A small image classifier, trained from scratch: 3.99M parameters, activation relu.
Rows from block 7 of a small image classifier, named by matrix and row number. Rows with one number belong to one channel. Each number is 500 + 25 x the weight over its row's rms, rounded and kept within 0 to 999. All counts start at 0. Numbers have three digits each. After the name is the row's rms in percent of the matrix's.
After each channel's rows are labels from the 100 images, of 14848, where the channel reaches its highest value: "top examples" is what is common among them. Only what is clearly more common there than usual is listed. The data: dead-leaves pictures: piles of overlapping shapes.
# convs0: first 3x3 conv (model.blocks.7.convs.0.weight, 144x144x3x3, each kernel summed), inputs 0-71
# convs1: second 3x3 conv (model.blocks.7.convs.1.weight, 144x144x3x3, transposed, each kernel summed), outputs 0-71

convs0.25 127:512515509500506459501489474517485495523450481508454460504513477479490510528487468481502476463563483485492498480480505523510484490478494465491442519485499478472504512504485411491480521507477513501511469511489482531500
convs1.25 107:477528508482472472479504485491520510531500502521465489491536528503472457515479501543528486479559490483458488499526477532512520516507521466495474465518494499508525518510522497479467516508516522513471479527521495511481
top examples: star

convs0.10 087:500469526514507517491515538494472489520503462472528491528480444513512496512512501473536462505519470519459480538501485481531466465513511491485496497477515518520493445530476498504472462481509507484579477494454501528504
convs1.10 085:492481502487484495500525467539527503502489476512545530528516495525509500530524559540462500487498517530488487503498505466476507512494501541539498468453487506517499495487489522474510559518468519511458501515503509497490
top examples: drop; circle

convs0.76 093:527489499492498507487511448481478499489502490489500526494517504511529457481485499483484513514480498513459432469484563430498461474494473521500490504502528507475471532470498508466467523504480472480518495464493521506509
convs1.76 104:496510480516491515447485483516516536539488508560497514518495518484512472515513524533518480472508483510500454479478483531514481497458549567478513490511487485514492468519521484465502511526481526544468497493504453487484
top examples: mixed sizes; ring; grey

convs0.141 141:519515493490512491427481494458472480510494518532530508513482516495499527520459513518489495475488494470509504528514457517500506452452509506556500497496519531503473475489495501487498517530483457502473484466483404458517
convs1.141 125:508509472524451508458521490542497503460564483521552521479505513526497468494517509543479498530490499489439505502522563469478490494522458477496482521473455464491557483494487479473507496501515501535518525516469477508510
top examples: small pieces; grey

convs0.101 081:506507447528465513509508545521504493500540492476513492464503513512496483540539500498495485485544515537483510494459500477495483515480501494472489504508496549481483479502479506534509505504522496507546507496476475518511
convs1.101 084:518484539501493527507536491491503490508487460463526494516472486546526507451517535513484496499522458490513486514514486494552537532514496524533494529483469517500515484520531514510485488569439533520554537532477501518454
top examples: rhombus

convs0.87 088:485496513515509517484520469503510491482484466492438499454486497551493467506505544514527481453564481486513511525510466498426464514499514475470530502502492445494485514488482497513498523454492496491477487504481510455490
convs1.87 111:510483492498477538498472491507464529547482487485435503507497512509486477498453518487490511486506516491484531472491504479518463495513516497475506476522520487500492562470462556506527466465533515505515472500495534482488
top examples: semicircle; large pieces

convs0.55 106:493491505474473489471477514471483505489487504493481498505474467502489540453504472465484465484464474475504471469453496440469475517508483501447512485464476461489490475538468481495493474500504456506502497467458479503469
convs1.55 093:518474532502501513492508480548510506512490478509513544527489528516499525501519517511514560495485502521504521523538541495464507546513496547528522499497505490529534560500524533514532531532519499517484474477496509485497
top examples: circle

convs0.47 092:508506527497478507481516536517513516491490508511507507493500511474507520507506507484529453493501484542479524493495536488492524485520458498548516487495501504474467514512450505498534490487523558563528513439493511448486
convs1.47 108:500498519528487468468463504474514491482485492536548504518495512516517466517537495540474544505485491504503450515522505498493523500511495493498493472481479469493488542459493518502498492500500494536473510444494493502486
top examples: rhombus

convs0.93 104:466503500436498496517521494503500507526523502515533509490500506494500487505475508516478462503505495529469484515535574472496459567489484504496489525476493474538504499515499538502483503482480582528526497487490499479449
convs1.93 110:487532498480494511433479503538539461459477499512522465507546502499490513513480506455533515492507534492501439493508501512469479458490482453476514507491536494516495485515447485526507479488514471493505480497504448478469
top examples: large pieces

convs0.77 115:491478481460498483490498514472486475514517484495474494509487519478483468473477458460481488481479499510460467484478515473512477461474512478474503503483484462477502492486472468514481496485502453476468504467460534506508
convs1.77 099:532498474512507521480497516491476499504516504560479543501500507458483482504459485516511482487497553507497508525533505556532491502498506559525503503479485515493488466523556509534494512485505498524472515511479509505524
top examples: frame

convs0.65 105:515524536459540489497467527459466506556541491461486493516503515493525516455509499507487511463516483518498476493525497472518501518473455458519468525505515508531498473497462556509507474510486464539475512495526497522513
convs1.65 116:522473486470508504495526526489515503497525508496504516480518499502497477519473499505491517474525528531525522498532483506540460541499506500500534506498529504553500538495490531522533536478507493475483531536481513514490
top examples: circle

convs0.111 105:474526481499494469484532519486501479484505505482519488521485518497492429517509487444506475499530486507481470492484492474486493505478463502491480501492499496479483471487490529523507487503491471505525527458452490488488
convs1.111 091:475539537516478495496494530473534495508521504494526495513494524488534510491536531498515518507493506523521479507574465507514519527502520494512499521520480524522475470502493504498483484525513518560488543474492519495536
top examples: rhombus

convs0.32 086:511465495474485521501469484508514508489449512461501464472472514508477483504521508475508480466540466499454513544499527495450526535496487493503515491493520483471477484492485510493507567500468490513453468471477534492495
convs1.32 093:504512546513509516523515487518521504532485474519531471506469538508517507529553522476493493431488486492532521524502525534469531539486535504529469481509485510508511533480523501483509524492519463547499495491499488491496
top examples: hexagon

convs0.135 076:532491453439490491504505507507469513496472503491514480451492476497530505496494513515498509499515494508517485551492447475501491494489500488497473496502481514471495541485528438512522481454481505492547464476502514471516
convs1.135 090:470477474491507498512496507454507532508551507492471532461478513487514448519480503496467479491501493533515483530490518533525475524519473488417476488525502451468499449507533512520421446495467540530502490513478496509523
top examples: large pieces; rhombus

convs0.84 106:527500520502501517506477489481501528501493517442487500514488465469495532518518522500535473485534477536502479509468518471470444534533503510462476491493522498501496466528476457527499473462480530483515449494477485509473
convs1.84 114:491502525498495487485505466510536486526468492520546476545485486533513526520554544511465478477499518494482477551489484504481511528500487520476497493470492477497515507490548483453475502523517490544478485504495508477486
top examples: mixed sizes; drop; circle

convs0.115 114:500481493513492488473506498534493496504562517458496509526495467499488508491512518511512498483533481478471476472479499471493530554479495523516560490455484512463519496523475529520554521520513472524494505525473504466486
convs1.115 098:443497493507515451508509529485510459517491498527522536500473501557504502519532524474494521508515484547508506496505444509501514538519535506511462522502491494501467496470496535508443535542439500450501523541514555544481
top examples: gear; large pieces

convs0.36 119:503532493490495518466518491509530464526524489494522483540542453513495513527528536492519485485495504504524495539474477477497521502478509511471537491497475511463496500555505465493486481551494472495514531551494533532513
convs1.36 125:474461468485471505523481476501529500491500513525486507472468496498503424489516492571485528535480537488498509507501494487503510532480519512536487504495481479507508518434516502499485506492473538505465492498487507489464
top examples: flower

convs0.61 096:471479491493522532522491485523488473487481494427463515486495521470509549494520483463524499498475497476510486485438474485486475492480490528471509506462474492501499455485480487475493465522476482493439486476491451517525
convs1.61 103:480492481516479511552506495476522504486490505470488497469488513508494518493537478470479492509504499480503501502462498517478526518470504537512553437501518506483464467473533526470516468527471506524489548527548470490491
top examples: mixed sizes

convs0.117 102:477492470481466496502479523491454475474478479483515493501484502525486452493514519468484481513483487458476493479474468477525499507472524473520520485488486474502462544478475484519473464475470453494515481480509498511486
convs1.117 096:530509491500523493510496528531526523500471491507542527492483505507503525497514524500549499504479499471495470521521461533558505522495513538503520544490465521513479457519550514517488482505503516498515533467522530506520
top examples: cross

convs0.28 099:546484519489489523499506515497500517521483509468495461514495492499476514498490523483503461472483503435464502554511467493508442464517508514465480518490505498495521483481495490501529513476497500469481441507465480479503
convs1.28 096:503500527504504470497510463485491524519459518484512494542528492534496498527454534515496485521525517496530485562521514558471460506552511524468498503467551495472510494475511462484464537480453521517481471507496517517494
top examples: large pieces; arrow

convs0.78 105:503497474539522527510516504500522535515486520506522510494447486456533502508504470493483473510479515532504495486506497537490512519518492497482502449499489504436537457452485496525508495501500532515498506450490516504494
convs1.78 119:484476479499468528476484536534508475438497489538503443451466535476484487496476451523493473445503538461491500513518503506515520436462503485529481541482460496497483485467498511516485497472495480490496513452492486481477
top examples: mixed sizes; rhombus

convs0.40 092:511503478508472500501479483501489524480521460474539462502509492492497495516482496461513434504492517536492489532448513534470489549530471471495527495495495492495462522506508522495496516480490537497561462535474487504479
convs1.40 105:454472530498507508510526500480496476468483455480530468525527462535511516484505511488496518534452444506490474510497488457484505506521460515508462475458431497488468495495522510495463478537514491496502489487472576489496
top examples: ellipse

convs0.49 080:484451509463490528495467477484474537533538440504476571512508517523505479453515514527535517490465492566527504488520488447519498511479513489529498508518489491540517540507502494488496502525469503480507496478463510517527
convs1.49 071:483469504474511490469515482521487478488502510476495489463462463502498473505508484466448485465482541484478481503514511490446485507527503476479443498515514484454504463483513501495472490512464498481477470482447464526478
top examples: large pieces; circle

convs0.100 091:483485503476504515520484455461478475456415492486496489516491471477479480459521467498474516502468515491483480503513479461500505507516480500527507455463480476480458500501475451483488502522477467509503531459485520511507
convs1.100 100:513522515482515510520486502511454522525501500514483466525509488499504486503541529526531544480486508458519517498535490497507547578516514498552501472460476505539517538518493518496528508518520476534471483489504514536509
top examples: star

convs0.23 104:470515482551491491496462482482514503498504505481511482504470471496454483461540512453478459508485459458480501450473502437445501519515477497512519485483501447498483472508498508484497486506506476528523492489472498467477
convs1.23 086:494533526525513524542505512495524510512512479469523492528487494503511500500528518475517533534482489482540500492550502472483539526491482502553497491521454496473498559535539522494491484521511481558531513507496514478488
top examples: hexagon

convs0.134 087:507461508480504511504511484495516496494463489498467471502485466468507507481502514439478481511503462484493494481496474457520488497497511497476493517458483480442497511498502456484488516528518512521522534523481517512495
convs1.134 086:508501495527518503487488521469484497494502535511512498499527522475495482554502527517483500465560562514494518536530459549508519502495528533487510492508489522501513467526533518560490514495503505551505437484515503477493
top examples: pentagon

convs0.58 093:463485535451493466481520508468505489480488514469492471478478476520481466514484514434510484477518507468508473542469500462455469436518524498472523485498511470504477464496502470448516509477496449482450517529467508483492
convs1.58 103:562470521500486496509472481482446532526468492491449489499512477512517499508492501512479517527483466518478521462536526484502488489556515476539515486518509503484491542511495534540528523504540484518472497500510517485492
top examples: semicircle

convs0.68 114:481484463447483538505506491469501475494474482471502499509503499481512471455526460461480508491470471466504476483421457460490505481484489493496510478482493484533489445497488469438491501521473460495470492516485495524487
convs1.68 087:505493502538487505610515498486472521507592533480473521491481515506459452505487499499515490528502499523512518512507492510530495523498451507511527515505506511445512516471514489547527515472520501501528480526507519526480
top examples: ring

convs0.22 115:501489489477505470503478478501472507503479487496470491476529498496477500520527466498494480507491516466481530522497488503491471494514506504498415502492512490472508537475499433510473503506491494467470484496482482497515
convs1.22 119:514481500458506476474518491481501478521496498507437477476506490492498484500514464552521500492512521504503483540516504549495514527494502494495431487478519477466532507492546490477460530490480484531459467515477483531531
top examples: arrow; large pieces; star

convs0.106 096:537486488474496545421494517427465521482475498453465485502446492473512507500507531459500482515523506485529490484517483510524469503536532505503496449531513513511478446470503470515504504512476470482471528525476432504501
convs1.106 105:516494461505501515438500518518495468510486490532477502495479505524503476487502507580500513430518466496460478512525451516532497493429504541493499514474494502526499490493497514486549488550459487478464511521467483519517
top examples: mixed sizes

convs0.50 104:525467512484514523484499501455495481459502487499480447487476537503540518469552489478479548509460519512511481458541508487499497485502462478515520446471476494508483481472487521486487461499509460478473492499490515487496
convs1.50 109:511472513507528487399500491522507528509456510533476487488524472505521512485506501544501462492491477501550479489464508451460493535503498515494531487468510503517494519509462540509522538524496489488518470517500452446486
top examples: large pieces; grey

convs0.8 091:530471530504525465447495509479468476491521494449522472504510501484524492466538485472500496495523487459503474489519508451529472515529470472480460482473508519495512496491473488525493455485503466474539487476509484494478
convs1.8 101:523492504501541513430508504503509487499431534565519482500518488520526498503524528546516499443482478489490469530507458510507481522448497546468485504482477494509508496542515519513515506534480488498502521529492414463509
top examples: grey; gear

convs0.139 108:520488451517502526470507510477487475507468523489516454486481512507516466507490523433498521479521486477488450498518478492511507475467513510470534525464463458487464454490497481533458486562470463488493456460485517496483
convs1.139 086:498515518493508492445467530514524514532492519492510491461462492473500515510448513499575540502525521492536506516521466524538524502512513486476475506463496502501482523522495537553505518484515523448546480479488515494484
top examples: grey

convs0.11 086:503483503484509496522490469513509555523489461530537495471486461478524483451531524502509477487509491492506456466483533478506462520508489478514495487504509517493510442533495476490490482557503495503536500487507503521525
convs1.11 085:511491475469502506467474504532508529493474478554488514468527524479488490503483499504518523521521467488459468499492525496513474491523495512459478518503468494478522477545511468521490492463491549493517443524505510510517
top examples: mixed sizes

convs0.45 084:523497522473467494461533509481557512505494482519495504489485514512518481489505504432504483493485469549514491533554497520517515531484514498489550501532499490470504506428508509523529535527474507500491532513500477516544
convs1.45 084:468516482512508505529476484510554474450525485524532435451497514468480503475518457512490523487497502529489493499505571528491504494499476465501481501521486515495511501471524467503488524487502531515530497510489497488490
top examples: flower

convs0.43 094:533513504512544514415539477511493505474497513501485512534491478535539492476501496493529495489535476498503476524491515456491472503515480513496515436476466478497480467515511495492480500517471483473470507505493480516502
convs1.43 099:495482510533502476491488476523534513494489529554501480501490475487484505504511494508529516452496500519527465518479456519517520555429513509494510488507462474500495499494516501518507530525511522489468490467488437516471
top examples: gear

convs0.124 097:484495469489480529498469484473493484481489494480498501520494505473501483478526510464478475462512534490516491486464519454495506500505467514500543454487462467516491471539480458480490486516484478522530477519492481471511
convs1.124 095:510550486499511477515499518455476521535541499467481539484459479490497481530513494472502519501500508545551524492538454500514513549500476517529509451515469486455457501523554497509497541524497508514494519491520491503491
top examples: ring

convs0.97 160:503520513513490496495458526507500538509479530493511507507524474521471540550498496495491487496489522507521564486485501558490513475512495507537519483545520486483505516509506510527486530463512512511518479480518503505519
convs1.97 161:484427467485477497522531484493483494473524437501506491500483469504500483414486495524493504509488446475463460481466487478500489502489464504504487504442478473494464519469523512468506508509467463483516530489476491491468
top examples: large pieces; circle; ring

convs0.107 124:503475475477495486497493474447457500463511516514505510505475497482536485492500487486461499488477505501489458505498455492464527492452475503492521477471511491473487453446489488487486513477470458482487516490483511487474
convs1.107 106:511509476525506506538502504531536511505515503555497545510449534503521485496557492545510559483527511512503479450525537525500553504485501545533498498489447528524526476501519491510493499545533563511490548505503518509495
top examples: ring

convs0.127 085:486502501475501513509499506506502528471481486519502488492502510483519483450530514514526513525492500526512478479545480518458511530509478491460518483475448491524451478496492523507451486543477512487532542539474451506460
convs1.127 103:474489499492493447510469459500499452500530472493526489520539425517482513503475473495493559511468493484527511537517497489479497449477513480494482472499480490546490493540507475502490522503493457473499511509497478508500
top examples: grey

convs0.125 104:492509491475496483498503462492494505501492454493472472540493494512507512516466502500487466473566439503508504506478528469502501529480509490480471507493495506483496526532456443544482530506493511482543497519469491518464
convs1.125 095:486515517496464484470529489525539488521511501487497501496481471540484476524502485461540467508519483480542562531505429510506484511468552464503493496496557514481519555493493481487474530535483510488479499538499446523495
top examples: mixed sizes; star; flower

convs0.30 096:507498490498510479481503490455495500520462518516490473478516505483485524519444460479520484489498490515484520487465497451497491480486523524481494503488491499475479497470497468516479518537522489492523492488472480503497
convs1.30 099:528510483508476494495497493533490480491465543495506503501481554473476514561461504486477492480543561518514510516530493570495530491521538536489489476487515504460472494480539501511468518475466465507495483487539501483503
top examples: frame; ring